{"arch": "resmlp", "model": "image classifier", "dataset": "gratings and oriented noise at many angles and scales", "train_examples": 197500, "image_size": 24, "crop_scale_min": 1, "horizontal_flip": false, "translate": 0.12, "targets": ["scale"], "num_classes": 5, "norm": "layernorm", "norm_position": "sandwich", "activation": "gelu", "mlp_ratio": 6, "parallel_block": false, "inner_norm": false, "drop_path": 0.05, "patch_size": [4, 4], "conv_stem": true, "layers": 8, "width": 192, "label_smoothing": 0.05, "loss": "cross_entropy", "init": "torch_default", "optimizer": "soap", "beta2": 0.95, "lr": 0.004, "beta1": 0.9, "shampoo_beta": 0.95, "eps": 1e-08, "precondition_frequency": 50, "max_precond_dim": 1024, "one_sided": false, "adamw_lr_other_params": 0.00083, "grad_clip": 0.5, "steps": 10300, "batch_size": 512, "epochs": 26.7, "lr_schedule": "wsd", "decay_fraction": 0.2, "final_lr_fraction": 0, "warmup_steps": 510, "weight_decay": 0.1, "adamw_weight_decay_other_params": 0.05}
Rows from block 3 of a small image classifier, named by matrix and row number. Rows with one number belong to one neuron. Each number is 128 + 24 x the weight over its row's rms, rounded and kept within 0 to 255. All counts start at 0.
After each neuron's rows are labels from the 100 images, of 14848, where the neuron reaches its highest value: "top examples" is what is common among them. Only what is clearly more common there than usual is listed. The data: gratings and oriented noise at many angles and scales. In brackets: how many of the 100.
# fc1: MLP up (model.blocks.3.mlp.fc1.weight, 1152x192), inputs 96-191
# fc2: MLP down (model.blocks.3.mlp.fc2.weight, 192x1152, transposed), outputs 96-191

fc1.386 [131  92 129 110 131 131 121 120 114 124 158 129 123 113 106 163 152 125 128 149 100 115 172 131 137 144 182 135  88 162  91 114 139 114 114 114 117  94 118 155 133 109 123  97 139 138 123 141 132 131 141 104 126 150 126 196 133 128 132 145 131 137 165 101 126 113  92 149 112 138 129 114 116 115  90 125 147  86 160 171 115 149 142 123  76 118 152 124 145 141 164 141 151 113  93 122]
fc2.386 [116 106 126 140 132 111  96 161 149 111 123 154  93 112 140 124 121 115 107 108 148 127 125 116  96 112 120 142 151  50 134 108 139 137 147 161  75  85 117  74 105 174 141  90 115 133 135 167 132 123 134 138 106 162 116 163  77 161 104 134 172 147  75 123 141 165 134 139 143 161 136 146 146 127 145 140 108 136 120 127 162  99  99 141 147 139 138 137 114 158 135  96 121 127 151 146]
top examples: filtered noise (89); coarse (41)

fc1.281 [117 124 154 106 169 170 124 102 129 120 123 114  50 104 146 101 127 121 110  93 167 119 137  81 117 124 143 126 140  94 167  97 137 158 109 149 118 109 115 131 117 104 141 104 134 145 104 137  93 108 147 152 127  84 158 107 141 163 150 117 119 153 115 187 131 137 140 130 148 125 149 120  95 143 136 128 130 147 143 132 138 142 109  91 119 109 141 135 115 101 120 137 106 135 143 159]
fc2.281 [170 124 110 144 126 141  82 119 143 103 134 124 128 120 147  92 130 141 120 116 126 152 120 131 160 141 137 118 138 133 127 166 132  98 111 141 102 156 109 117 131 152 129 136 111 137 110  72 158 145 145 115 117 146 163 140 157 114  54 181 121 165 165  58 122 120 110 119 138 121  84 118 161 117 151 111 119 102 119 142 102  82 102 154 154 131  82 116 187 170 126  91  96 133 139 131]
top examples: noisy (63); medium (53)

fc1.576 [147 124 148 152  95 119 100 161 135 136 165 143 126 118  85 148 119  77 161  98 113  87 126 131 119 141 135 142  81 169 102  97 137 128 119 149 112 101 136 110 102 141 116  99 150 122 128 130 158 166 135 132  89  84 148 135 180 118 128 136 104  96 125 101  99 127 123 112 157 129 158 158 140 125 107 132 159  78 139 185 113 139 110 115 173 143 130 141 162 145  73  91  97 107 116  92]
fc2.576 [165 120 108  91 126  78  95 116 135  92 123 137 111 147 112  91  74 115 101 148  90 120 135  71 120 126 131 106 130  99 140 155 144 117 127 131 119 139 110 114 113 119 161 111  93 153 148 130 129 149 139 134 141 163 126 136 119 102 116  97 158 119  82 164 138 140 126 133 142 104 122 151 124 138 150 135 109 141  94 172 127 118 121 169 153 139 107 138  67 128 150 130 133 151 117 142]
top examples: medium (88); noisy (74); windowed patch (68)

fc1.710 [ 93 131 173 142 106 111 111 148 146 122 121 155 134 121 115 135 118 126 107 126  99 145 148 160 154  99 101 118 118 135 122 123 157 107 129 136 144  96 160 119 144  72  70 126  71 127 152 129 125 148 123 169 148 144 108  76 131 131 135 126 109 114 113 141 190 150 135  62 117  98 146 152 106 123 119 122 109 160 125 141 136 136 137 127 157 113 131 137 146 145  98 153 125 125  90 161]
fc2.710 [102 116  93 104 151 147  96 103 117 140 132 141 125 129 128 157 127 144  94  99 131 114 116 130 147 131 101 116 100  91 152 112 169  98  92 169 115  85 124 136 158 145 156 112 107 108 110 122 110 141  84 174  98  99 124  99 124 119 158 148 113  83 179 160 145 133 144 107  96 151 135 104 198  85 121 143 169 117 142 130 188 116 162 103 108 127 137 122  99 140 159  89 108 125 117 132]
top examples: very coarse (88); sawtooth grating (70)

fc1.188 [167  89  89 107 172  99 145 115 108 155 176  91  84 120 145 136 138 111 146 141  95 157 151 103 127  98  92 125 168 142  98  81 178 158 107 142 131 159 138 130 106 130 123 159 111  75 153 114  92 140  90 166 104 119  90 148 129 121 107 174 107  91 154 111 109 146 132 128 133 151 163 120 143 119 150 181 132 179 110 150 132 165 145 141 162 161 121 142 146 141 138 136 139 149 147 135]
fc2.188 [156 125 130 167 126 115  91 118 113 112 162 123 154  83 127 136 132 127 111 134 161 128  92 148 109 127 143 127 117 135 119 155 102  87 172 112 177 154 124 136 119 102  97  56 115 134  66  65 156 117 133 120 123 108 160 135 165 157 114  88 105 154 134  96 124  99 103 109  84 140 114 118 108 190 142 157 141 142 125 144 132 174 122 169 161 101 121 175 189 127 120 124 130 160 129 148]
top examples: coarse (75); sawtooth grating (47)

fc1.554 [129 150 142  93 126 143 111 147 148 117 156 121 149 172 131 125 127 139 137 164 142 116 159 151 136 113 119 113  69 142 147 117 102 104 149 150 146  75 128 113 136 124 131 128 142 149 143 129 102 127 113 121 103 135 138 156 123 154  90 119 116 131 112 117 172 107 165  70 152  87 140 135 142 161 159 141 114 152 152  79 150 102 136 105 115 110 130 146 113 153 108 144  84 106 117 124]
fc2.554 [114 113 119 146 165 137 152 110 141 163 153 114 112  87 110 162 154 133 146  89 102 116 111 123 114 106 163 111 146 145  68 134 126 115 131 177  99 130 115 143 160 157 125  85 133 105 133 162 127 123 182  77 161 114 182 112 108  68 114 171 160  85 148 157 140 147 173 149 155 147 122 158 141 120 127 141 131  81  96 134 103 173 142 115 122 104 136 133 106 119 144 141  90 109 144 146]
top examples: very coarse (94); dashes (88)

fc1.373 [123 156 143  93 140  91  99 147 120 122 105 149 148 112  95  83 114 132 130 124 123  98  97 115 144 155  76 116 148 120 143 135 149  80 136 136 143 129 111 106 114 138 131  86 131 116  92 106 109 174 133 119 101 128 148 135 112 142 140 112 167 133 129  47  94 157 124 172 150  93 136 133  88 106 133 126 141 104 122 194 125 113 101 151 103 149 100 141 184 127 111 118 128 166 133 124]
fc2.373 [103 120  90 126 115  82  80 121 120 106 174 113 125 136 102 142 115 108  80  69 137 108 149 139 115 125 134 125  83  85 144 108 150 110 133 127 153 140 127  71  99 123  89 103 119 121 139 155 141 171 122 151  95 111  86 146 118  96 141 101 181 160 128 167 107 130 138 112 137 123 143 153  98 121 131 131 140 143 144 160 159 151 117 170 127 135 126 129  66  87 155 128 153 130 129 119]
top examples: windowed patch (84); coarse (67)

fc1.516 [145 139 133 111 111 143 155 117 114 107 153 111 161 137 144 153 109 106 138 130 115 119 151 172 136 149 177 102 117 124 126 110 116  74  93 118 109 155  93 106 116 141 135  64 140 132 123 112 166 134 145 126 113 145 110 118 154 145 168  93  80 119 142  75 137 163 142 114 166 156 144 149 112 151 115 119 148  84  92 136 159 135 127 154 132 111 124 126 181 173 130 123 117 105 128 110]
fc2.516 [132 103 122  85 138  91 111 101 142 109 108 163 107 150  99 111  81 131 112 117 156  83 140 134 120 105 111 149 163 117 142 138 156 125 144 143 103 113 108  71 108 133 123 128  81 133 130 154 167 156 172 160 156 147 118 120  76 109 146 105 165 120 115 116 145 158 143  92 150 116 138 138 115  85 132 117 106 142 121 142 141  85 126 184 137 164 124 116  87 107 152 128 110 101 151 120]
top examples: filtered noise (72); medium (69)

fc1.453 [131 125 111 146 139 134 131 110 166 129  99 165 130 148 138 122  89 191 128 135 154 160  81 167 148 131 140 109 126 102 121 161 138 131 166 160 136 135  84 134 150 106 141 151 141  93  89 152 139  74 143 173 128 135 128 102 136 112 121 128 160 146 102 148 111 119 105 134 117 102  94 136 156 109 127 163 126 147 115 145 120 153 117 117 140 144  97 120 114 129 178 126 122 127 146 138]
fc2.453 [111 125 101 156 148 113 162  90 154 130 150 110 126 156 113 140 103  77 160 120  88 118 111 119 160 164 113  94 129 145  97 122 101 111 170 148  98 152 177 118 123 173 120 119 149 125 112 181 148  97 170 103 136 144 120 128 122 130 144 113 131 162 135 115 155 134 126 118 139 150 153 168 106  93 151 202 115 142 122 132 111 107 103 134 105 121 128 134 111 133  99 141 150  98 101 128]
top examples: medium (90); square grating (57)

fc1.372 [125 131 160 114 149 158 115 114 106 140  99 127  70 167 128 111 105 122 124 100 196 115 133  96 135 115 111 121 156 105 163  99 140 141  93 141 150 121 125 118 121 136 122 122 133 128  93 136  86 111 152 123  90  80 170 115 134 137 168  94 146 183 132 114 131 108 143 151 141 167 140 122 119 105 143 138 145 155 124  81 111 176 113  77 139 138 124 117 108 103 123 115  85 150 120 117]
fc2.372 [130  95 135 139 140 110  88  90 139  92 109 158 156 120 159 109  93 136 125  85 123 142 118 104 148 115 131 129 131 105 114 130 150 102 130 141 101 155 134 114 113 142 110 141 106 116  93 125 149 149 143 104 138 147 146 168 136  98  75 158 157 155 146 101 122 143 124  98 135 135  84 114 158 120 166 108 128 109 134 156 119 100 106 121 115 153  80  92 146 135 118  99 116 146 167 131]
top examples: medium (64); filtered noise (36)

fc1.447 [129  91 135 118 112 133 126 120 152 142  87 126 118 138 173  99  99 149 120 140 170 113 120 104  87 126 159 144 154 124 167 100 151 101 114 171 172 158 115 131 125 131  92 151 114 113  95 134 110  68 111 151 113  98 126 115 108 135 147 104 149 126 104 144 109 143 152 129 128 129 131 160 121 125 143 103 141 122 115  77 116 138 106  55 117 115  89 136 114 124 152 145 102 138 151 117]
fc2.447 [ 83 121 135 120 108 115 125  89 117 118 139 132 129 163 137 144 137 143  84  58 136 159  90  99 158 100 136 115 119  94 121 151 113  89 110 114 111 134 120 102 134 148  90 122 113 115 162 156 142 123 166 158 137 120 134 144 113 128 100 117  95 170 160 140 118 159 132 106 135 102 103 158 138  83 146 145 137 163 132 165 161 119 104 131 131 142 123 157 126 168 147 100 159 124 166 107]
top examples: filtered noise (74); medium (42)

fc1.68 [111 152 146 119 139 105 144 108 171 128 150 112  95 127 110 107 110 106 122  89 146 125  99 138 131 125 164 133 115 168 132  85 135 116 113 121 110 162 134 140 145 137 166 131  96 103 150 163 150 117 165 144 153 107 160  99 169 128 119 186  67  41 148 141  76 143 182  95 148 127 135 148 135 155 147 112 114 104 113 166 140  98 117  93 133 123 136 115 120 149 112 119 156 138 122 127]
fc2.68 [108 117 135 118 152 138 125 137 155 131 143 128 153 168 120 133 134 107 137 111 128 109 182 140 124 145 102 138 154  92 126 131 100 114 103 131 156 184 109 150  76 153 125  99 104  83 129  69 174 103 103 154  90 149 133 143 145 110 150 106 133 136 168 120  92 121 133 119  98 136  84 129 126 150 151  97 111  92 161 149 117 131 133 140 119 127 128 164 155 148 142 125 144 127 178 141]
top examples: coarse (85)

fc1.48 [155 102  83  88  77  93 124 131 125 101 165 180 144 115 108 158 152  76 148 125 116 179  84  97 151 146 146 132 130 107 104 125 136 104 115 144 135 123 120 139 161 158 135 152 160 154 118 163 183 117 123 125 177 132 133 142 118  94  80 148 104 174 108  84 160 137 123 105 142 158 151  95 166 119 140 127 144 141 174 141 109 133  99 104 138 116  82 145 190 128 104 105 142 121 149 128]
fc2.48 [137 125 160 132 131  93  98 127 155 111 120 128 113 153 125  87  76 139 114 106 120 117 124  80 106  93 112 147 125 102 145 160 136 112 118 123 109  97 111 103  86 113 110 136  73 123 140 121 125 179 125 149  86 178 132 131 116 117 113 121 145 123 106 175 139 168 149 142 136 135 100 156 119 114 136 121 106 149 107 135 118 100 123 153 146 154 102 133  45  98 137 121 139 149 131 139]
top examples: noisy (69); filtered noise (41)

fc1.409 [141 152 139 115 103 109 149 149 127 165 157 103 137 149 144 100 139 103 152 117  73  92 143 117 121 158 147 163 117 112 210 117 143 123 112 136 115 123 108 117 108 178 111 146 142 117  94 109 126 107 124 117 123 111  77 130 135 136 150 132 116 143  70 145  97 153 143 133 114 110 126 111 120 184 145 107 151  94 137 124  63 118  87 156 126 111 147 123 142 129 146 110 128 135 127 129]
fc2.409 [147 160 150 110 131 116 100 140 134 134 124 149 138 164 117  94 111 103 131  80 110 109 136 115 119 109  88 115 138  36 127 128  54  96  72 143 136 193 137 102  93 145 116 109 116 102 127 181 122 119 133 149 154 127 147  87 141  62 133 129 130 117 134  72 118 124 135 115  92 109 114 103  74 146 130 154 151 144 140 159 104 151 130 151  89 102 132 127 114 125  95 141 103  96 161 141]
top examples: filtered noise (49)

fc1.530 [161 125 175 168 145 113 120 157 142 138  74 101  58  95 184 145 105 135 124 104 154 131 122 135  67 100 119 149 147  93  95 130 121  84 126 104 133 171  88 131 143 158 143 146 144 114 160 101 126 132  89 157 133 104 131 128 100 156  94 116 139 107 105 116 144 147 159 147 122 142 105 138 137 112 118 133 182 118 153 145 134 118 151 113 114 148 104 147  81 124 124 167 131 110 129 158]
fc2.530 [ 73 147 163 114 115  71 124 135 124 108 117 126  97 160 126 100 116  93 132  92 109 144 106 134 117 117 114  83 140 117 127 162 140 118 119 132 127  98 124  83 149 147 101 117 138 106 102 186 161 134 140 146 110 140  99 167 120 128 146 120 107 111 117  89 125 108 137  93 183  98 131 118 109 112  87 117 140 148  92 168 164 176 101 162 112 162 112 142 163 133  93 155 154 167 117 145]
top examples: fine (86)

fc1.109 [170 119 117  88 151 137 113 112 104 135 118 113 157 133  87 119 130 151 108 132 139 129 121 157  93 127 156 148 123  92 123 108 103 106 176 118 195 111 106 118 111 140 127  97 101 154 152 134 154 115 159  90 128 128 122 120 141 115 128 201 116  97 156 113 130 138 135 139 156  66 130 132 115 132 138 126 129 148 102 147 126 145 137 114 122 124 120 157 141  89 143 126 167 147 126 111]
fc2.109 [135 113 127 134 149 110 103 141 144 131 138 119 124 144 109 144 157 149 124 136 171  81 164 153 149  64  95 124 165 107 147 133  88 115 155 139 111 159 129 137 126 150 128 116 136 107 131  81 146  88  57 165 139 131 104 142 118 155 155  89 137 114 124  92 170 123 139 115 125 123 151  96 134  77 118 122 108 105 155 119 133 160  96  75 114 119 173 150 133 147 156 102 146 112 133 136]
top examples: very fine (96); stripes at 60 degrees (25)

fc1.287 [133 200 142  98 149 156 146 111 127 143 125 128 136 146 134 131 135 105  97 100 137 115 123 150 127 134 204 150 115 125 135 140 101  99 114 127 122 167 136 138 145 156 120 132 116 130 112 136 100 151 122 130 181 122  94 107 133 139 146 143 106  96 123 153 131 172 128  82 140 101 168 103 136 132 158 142 117 163 128 174 120  85  98 123 126 139 128  85 115 154 120 134 112 115 134 121]
fc2.287 [168 155 148 129 131 113 124 128 158 149 186 138 105 189 136 100 148 159 158 105 112 129 155  86 129 115 104 114 134  91 162 133 113 104  89 173 132 122 104 128  85 159 110  85 101 105 115 130 125 107  98 116  89 114 138 123 155  63 104 145 118 144 179  89 134 136 146 116 123 125  96 109 162  90 122 110 104 101  96 124 173 155 137  93 121 116 170 171 145 167 113 123 149 110 167 131]
top examples: filtered noise (65); very fine (64)

fc1.117 [109 153 126 129 147 125 145 125 123 122 150 115 100 121  97 126 125 124 120  95 172 133  94 139 128 165 179 116  95 139 135 111 124 114 125 147  99 166 142 133 164 139 172 143 115 131 125 148 115  93 181 136 148 146 131  96 148 147 123 183  92  79 113 140  87 155 181  90 157 119 161 123 149 169 132 123 124 100 123 165 176 117 104 111 169 115 163 114 105 137  90 123 104 120  96 139]
fc2.117 [155 132 137 126 154 121 114 144 158 144 133 145 147 173 107 107 156 106 139 120 107 104 156 126 102 131  89 143 183  99 154 132  91 106 117 149 161 186  89 153  82 158 118  83  83 101 142 101 149  95 104 152 114 130 147 146 124 101 143 115 117 115 160 130 131 117 136 141 118 136  82 126 124 113 142 143 101  85 138 144 140 141 133 129 110 143 138 171 132 132 145 142 148 113 179 141]
top examples: coarse (81)

fc1.697 [ 94 111 110 141  89 126 160 146 142  85 146  99 140 150  86 114  69 165 115 118  98 165 125 107 109 146 128 102 170 109 103 177 162 115  95 140 118  91 122 118 104 161 150 145  96 157 142 118 134 120 128 171 126 154  99 106 114 132 151 110 145 123 121  96 159 125 109  99 113 111 154 137 121  94 122 144 129  96  87 114 150 140 152 114 130 127 165 114 160 135 132 159 111 140 126 112]
fc2.697 [116 130 130  87 130 145 140 143 103  85 157  99 119 121 139  97 144 130 110 131 192  85 126 134 144 104 130 123 130  64 162 109 126  90  94 180 130 118 156 123 142 110 142  82 151 136 139 136 118 110 154  96 129  89 124 118 139 149 114 169 126 132 201 173 133 136 139  50 133 143 129  99 163 119 123 140 112 110 143 114 143 126 158 121 128 135 159 129 149 126 105  94 144 134 167 125]
top examples: sawtooth grating (37)

fc1.661 [ 92 104 169 111  65 117 105  93 135 129 185 158 166 111 122 143 147  97 105 150 156 129 122  88 158 151  80 145 107 125 169  93 163  73 123 109 112 130 125 145 118 140 121 168  93 139 160  89 120 104  92 129 167 153 115 130 129 130  53 133 121 134  64 171 133 128 129 154 118 107 175 158 124 139 141 130 118 160 167 128 145 113 111 122 120 146 136 127 119  99 149 117 155 122 129 139]
fc2.661 [127 119 179 139 123 112 107 143 146  90 105 145 106 130 157 109 117 142 107 151 108 141 154 118 106 114 108 138 130 107 138 143 103 104 109  90 126 140 148 133  69 117 100 106  60 153 161 168 162 128 125 132 102 162  84 149 109 130  70 131 141 101  92 167 128 128  99 178 137 110 114 123 105 134 110 113 110 155 111 130 129 154 130 145 159 121 112 151  86 140 112 132 152 155 123 108]
top examples: noisy (95); very coarse (89); filtered noise (56); kind: windowed patch (37)

fc1.294 [ 92 140 147 162 122 109 183 108  92 132 166 122 112 121 133 121 113 114 125  86 117 128 160 130 135 146 122 105 141 121 135  93 168  84 119 153 161 105 141 120 105 163 138 160 160 146 132 139 131 153 129 137 144  70 102 119 160  98 136 142 109 124 110 118 106 125 131 150 105 107 122  88 140 126  81  91 154 159 152 185 124 146 125  85 128 142 143 107 118 137 157 167 158 113 106 115]
fc2.294 [141 142 112  87 150 103  96 155 151  72 174 132 121 114  93 114 117 145  90  85 146 123 144 122 129  94  88 137 114  68 147 138 126 147  94 103 139 122 123 118 116 164 147 129 156 138 148 117 164 130 112 110  79 140 107 142  94 145 158 125 128 130 161 183 113 146 133 110 104 105 129  79 151 153 132 108  93 148 131 127 158 135 116 164  82 147 134 120 121 116 120 164 104 100 162 113]
top examples: very fine (40)

fc1.398 [180 110 133 119 135  60 107 156  89 120 141 163 140 113 121 135 130  76 148 103  78 142 118 107 116 129 124 153 136 126 127 118 131 118 125 143 129 109 145 149 138 144  97  77 138 135 118 139 116 165 134 123 146 150 155 164 148  88 142 138 114 178 161  74 121 161  80 131 129 142 185 108 110 121 130 101 165 114 163 138  87 113 104 110 134 136 125 127 137 161 144  96 123 106 166 130]
fc2.398 [132 120 136 109 141  78  77 124 158  94 114 135 124 152 114  86  84 123 110 142 112 107 125  99 108  88 110 142 128  86 144 147 154 124 123 132 109 128 125 109  87 127 128 127  80 125 130 113 130 152 116 144 112 180 119 131 108 137 118 119 170 143  70 156 124 159 153 127 146 120 110 142 106 113 146 137 100 154  86 155 161 100 132 161 150 131 106 132  63 115 120 123 141 159 136 135]
top examples: noisy (78); low contrast (63); filtered noise (61); medium (59)

fc1.579 [127  88 128 163 153  98 117 106 121 152 144  88 130  96 127 127 135 146 116 113 100 141 124 102  90 156 128 158 137 165 103 121  98 120  99 122 100 130 131 109 131 113 147 113 137 111 119 141 128 112 136 123 108 125 128 168 130 140 101 154 132 139 147 121 115 113 149 127 151 137 133  62 185 139 142 132 152 148 144 165 130 162 112 110  91 145  90 133 127  72 108  95 161 120 148 134]
fc2.579 [ 96 117 111  63 117 103  81 140 129 104 153 157 122 164 108 107 100 125 136 137  81 129 149  90 113 124 115 122 132  57 155 129 139 136 111 115 109 153  74 107 131 118 145  74 120 145 165 107 141 103 139 114 104 146 154 105 106 116 107 111 138 100 125 144 126 113  89 103 106 167 124 172 142 135 127 147  89 144 118 125 130  96  97 122 152 143 127 138 123 131 141 122 155 160 137 161]
top examples: low contrast (69); very coarse (65)

fc1.467 [141 155 119 124 142  86  60 144  53 103 126 157 164 103  76 116  96 117 163  99 138  96 144 150 154 123 138 105 131 122 116 138 125 115 176 134 122 111 106 126 121 115 143  91 108 108 104 137 112 148 138 132 104 154 139 161 109 138 140 114 152 159  85  80 122 157 110 206 142 148 155 160 123 125  99 133 127 125 150 170 114 137 159 101 109 150 120 100 161  96 101 101 114 152 131 116]
fc2.467 [ 88 132 122 149 106 101  60 130 131 103 159 113 140 140 104 137 138  99  83  86 121 122 152 123 108 150 139 138 101  86 116 114 125 109 139 110 126 156 127  76 109  72 104 122 119 152 134 141 149 149  89 142 128 118 101 149 118 107 159  93 171 123  59 145 161 141  96 136 156 109 140 128  85 118 150 121 123 155 134 184 161 149 119 169 130 100 116 129  84 108 138 124 127 133 151 115]
top examples: windowed patch (74); coarse (60)

fc1.506 [125 138 184 119  64 113 158 134  97 156 138 111 119 102 107 104 109  99 124 121  87 111 145 125 114 131 155 126 137 124 126  90 128 152 177 115 127 149  95 128 104 138 159 129 140 131  81 168 121 137 124 121 152 143 149 132 147 135 184 187 123 188 121 104 106 127 127 160 141 132 141 101 133 136 100 125 111 108 156 176 143 139 164  91  78 165 154  88 103 108 134 130 146 140 115 135]
fc2.506 [149 135 119 134 119  97 123 147 109 141 118 149 101 167 150 108 139 130 146 107 179 126  99 137 125 118 104 143 136  85 116 123  98 110  79 151 119 134 143  83  99 122 129 166 109 122 144 149 174 113 123  87 106 125 125  99 108 100 106 148 131  95 106 135 116 143 147  81 116  93 155 137 178 129 124 123 115 120 126 162 155 122  99 114 114  93 160 113 154 122 138 141 120 111 130 153]
top examples: filtered noise (64); very coarse (44)

fc1.26 [128 122 101 134 126 148 110 180  91 133 153 128 127  91  94 129 141 146 148 116 102 128 122 162 141 140 167 138 154 128 149 137 162 102 131 130 127 127 108 108 151 156 146  78 142 133 129 103  88 132 152 101 103 114  91 149 136 150 125  99 136 143 153  87 108  95 163 113 123  99 129 119 135  94 134 108 149 117  65 162 136 121  83 160 123 158 105 105 178 102 122  90 138 168 152  99]
fc2.26 [128 101 133 143 104 100  93 106 138  83 173 106 101 161  75 123 118 139  83  85 177 104 153 120 131 107 113  97 108 106 123  92 153 106 137 146 105 134 133  76 121 121 115 114 112 114 120 121 135 168 111 138 111 132 108 126  85 121 144 118 160 132 132 125 114 151 154 110 143 163 148 126  87 128 138 150 108 156 141 125 166 158 100 204 136 175 154 154  73 146 162 139 129 144 114 112]
top examples: windowed patch (73); coarse (70)

fc1.61 [122  99 148  90 110 147 104 129 162 145 143  93 134 132 126 129 157 162 124 126 125 129 157 129 119 146 104 127 109 147 166  96 148 112 133 124 137  70 116  96 123 150 136 151 127 144 137 131 119 103  82 110 145 147 129 126 121 139  96 108 158  73 104 149 168 110 131  53 169 117 135 157 120  66 135 132 102 128 107 124 136  97 127 118 119 152 116 141  87 149  91 147 100 101 124 120]
fc2.61 [125 123 126  76 182 126 122 140 144 129 159 150  97 103 120 139 147 136 143 144  99 113 143 109 104 106 126  95 137 118  60 133 114 113  95 162 113 100 118  95 122 133 168  86 103  94 122 167 142 105 161 116 148 117 160 120 134  62  74 159 124  68 137 131 102 129 143 148 105 116 114 158 144 127 143 134 142 122 105 151 144 114 135 124 149 125 145 120  85 107 138 121 136  93 123 154]
top examples: sawtooth grating (56)

fc1.74 [187 160 116  80 117  82 128 133  97 112 113 148  94  92 156 111 119 179 141 105 137 128  88 115 149  81 115  69 145 114 141 128  98  94 136 121 120 114 117 148 149 102 119  97 130 135 100  93 175 141 105 158 111 102 111 131 151 140 136 148 101 109 135 157 102 131 111 143 156 172 126 157  97  92 108 116 137 125 118 145 121 111 134 136 157 153 129 181 135 118 109 116 158 136 162 137]
fc2.74 [114 144 132 140 189 157 116 114 133 122 147 129 156  94  87  87 137  78 131 132 117 108 153 157 138 141 163 116  93 105 144  99 129 170 137 126 108  81 144 101 142 113 139  80 149 112 134 162 107 147 140 118  77 124 147 161 107 158 174 142 183  97 165 137 130  89 111 129 106 117 149  93  92 199 126 162 119 108 108  93 106 138 143 157 112 112 128 143 162 171 105  96  72 120 125 145]
top examples: fine (90); stripes at 165 degrees (26)

fc1.487 [162 116 131 112 125 107  86 178 119 118 156 106  94 163 129 125 142 123 157 103  83 112 146 123 117 150 143 160 141 130 119  80 121 143 112 158 105  98  91 137 165 140  94  64 145 123 137  95 147 144 131 145  94 112 156 184 170 119 106 126 130 137 149 106 135 139 114 109 131 121 112 142 153 153 122  85 164  97 151 151 161 157 117 142 128 122 131 127 130 149 116  91 135 129 123 116]
fc2.487 [128 115 110 134 149  88  90 122 157  80 126 119 146 156 119  90  81  76 100 139 106 120 132  85 127 104 144 116 115  80 152 127 136 127 122 138 112 139 136  94  83 142 180  90 105 130 154 115  99 160 129 130 139 170 111 133  86 136 115 137 151 140  95 179 128 144 142 130 147 136 139 145 128 121 144 136 108 140 112 142 142  93 116 140 164 120 124 145 103 131 123 135 134 150 122 140]
top examples: medium (79)

fc1.455 [138 101 108  99 106 129 124 147 135 119 162 166 140 106 105 165 135 143 127 128  98 127 107 129 122 141 144 131 149 128  84 113 104  91  67 136 116 118 157 133 150 148 103 118 139 128  92 124 162 133 110 133 115 163 123 142 135  64 111 131  98 129 117  82  99 126 104 136 133 121 166  70 161 148 170 127 116  92 127 140 103 151 123 125 147 166 117 149 208 134 101 169 162 129 137 118]
fc2.455 [152 107 142 120 135  96 102 112 142 102 133 140  84 152 111 109  70 144 123 112 139  94 113  99 104  88 116 142 133 112 133 143 161 137 140 141 108 115 117  82 109 127 111 136  96 152 135 136 139 170 130 145 127 166 149 115 113 134 135 103 148 142 123 167 148 174 145 109 150 127 119 161 112  88 133 138 100 161 121 139 128 101 120 183 154 157 111 125  52  95 156 110 151 156 133 150]
top examples: low contrast (76); fine (70); windowed patch (49); kind: filtered noise (48)

fc1.602 [116 120 118 140 117 100  90 113 131 115 173 123 150 119 146 131 138  72 117 146 150 112 166  90 137 116  77 148  99 144 182  91 146  90 130 119  83  99 102 157 116 130 128 124  91 149 131 110 120 136 116 133 116 125 131 122 167 136  87 142 133 160 115 148 111 140 113 154 133 138 159 157 136 105 137 116 131 145 140 172 124  98  76 158 115 162 164 133 100 111 149 137 120 129 138 135]
fc2.602 [119 131 168 141  88  89  95 128 147  98 110 137 113 151 146  83 121 145 101 169 102 133 156 121  95 123 111 121 110  92 127 128  71 116 115 102 123 141 144 114 102 118 121  70  68 134 146 158 147 161 116 137 118 158 104 171 122 115  88 101 140 103  95 161 120 129  96 138 121 122 102 119  84 129 113 114  92 133  99 130 136 149 138 176 162 116 133 169  81  97  93 109 154 176 122 103]
top examples: noisy (93); low contrast (75); very coarse (55); windowed patch (49)

fc1.735 [ 87 166 130 156  77 105  89 127 139 122 147 148 141  93 119 145 132 127 112 160 145 114 124  85 133 158 123 103 125 119 154  99 124  70 122 133 157  88 113  95 132 123 127 134 116 147 145 113 124 140  99 163  81 123 100 122 138 196 119 109  98 116 123 101 125 114 117 116 145  81 105 178 124 171 168  91 126 116 140 140 137 128 142 108 127 123 157 123 105 105 110 121 107 185 150 145]
fc2.735 [ 88 121 123 105 130 127 119 135 114  91 137 160 109 115 113 150 125 144  63 139 154 111 130 163 132 120 160 111  86 119 128 113 138 139 160 145 142 133 123 119 135 134 115  94 140  99 132 129 158 115 149 112 131 108 116 138 100 110 109 149 132 116 159 189 109 148 126 148 163 130 141 140  98  96 104 155 101 190 140 134 148 188 127 113 112 110 149 141 118  57 129 164 144 114 126 118]
top examples: windowed patch (98)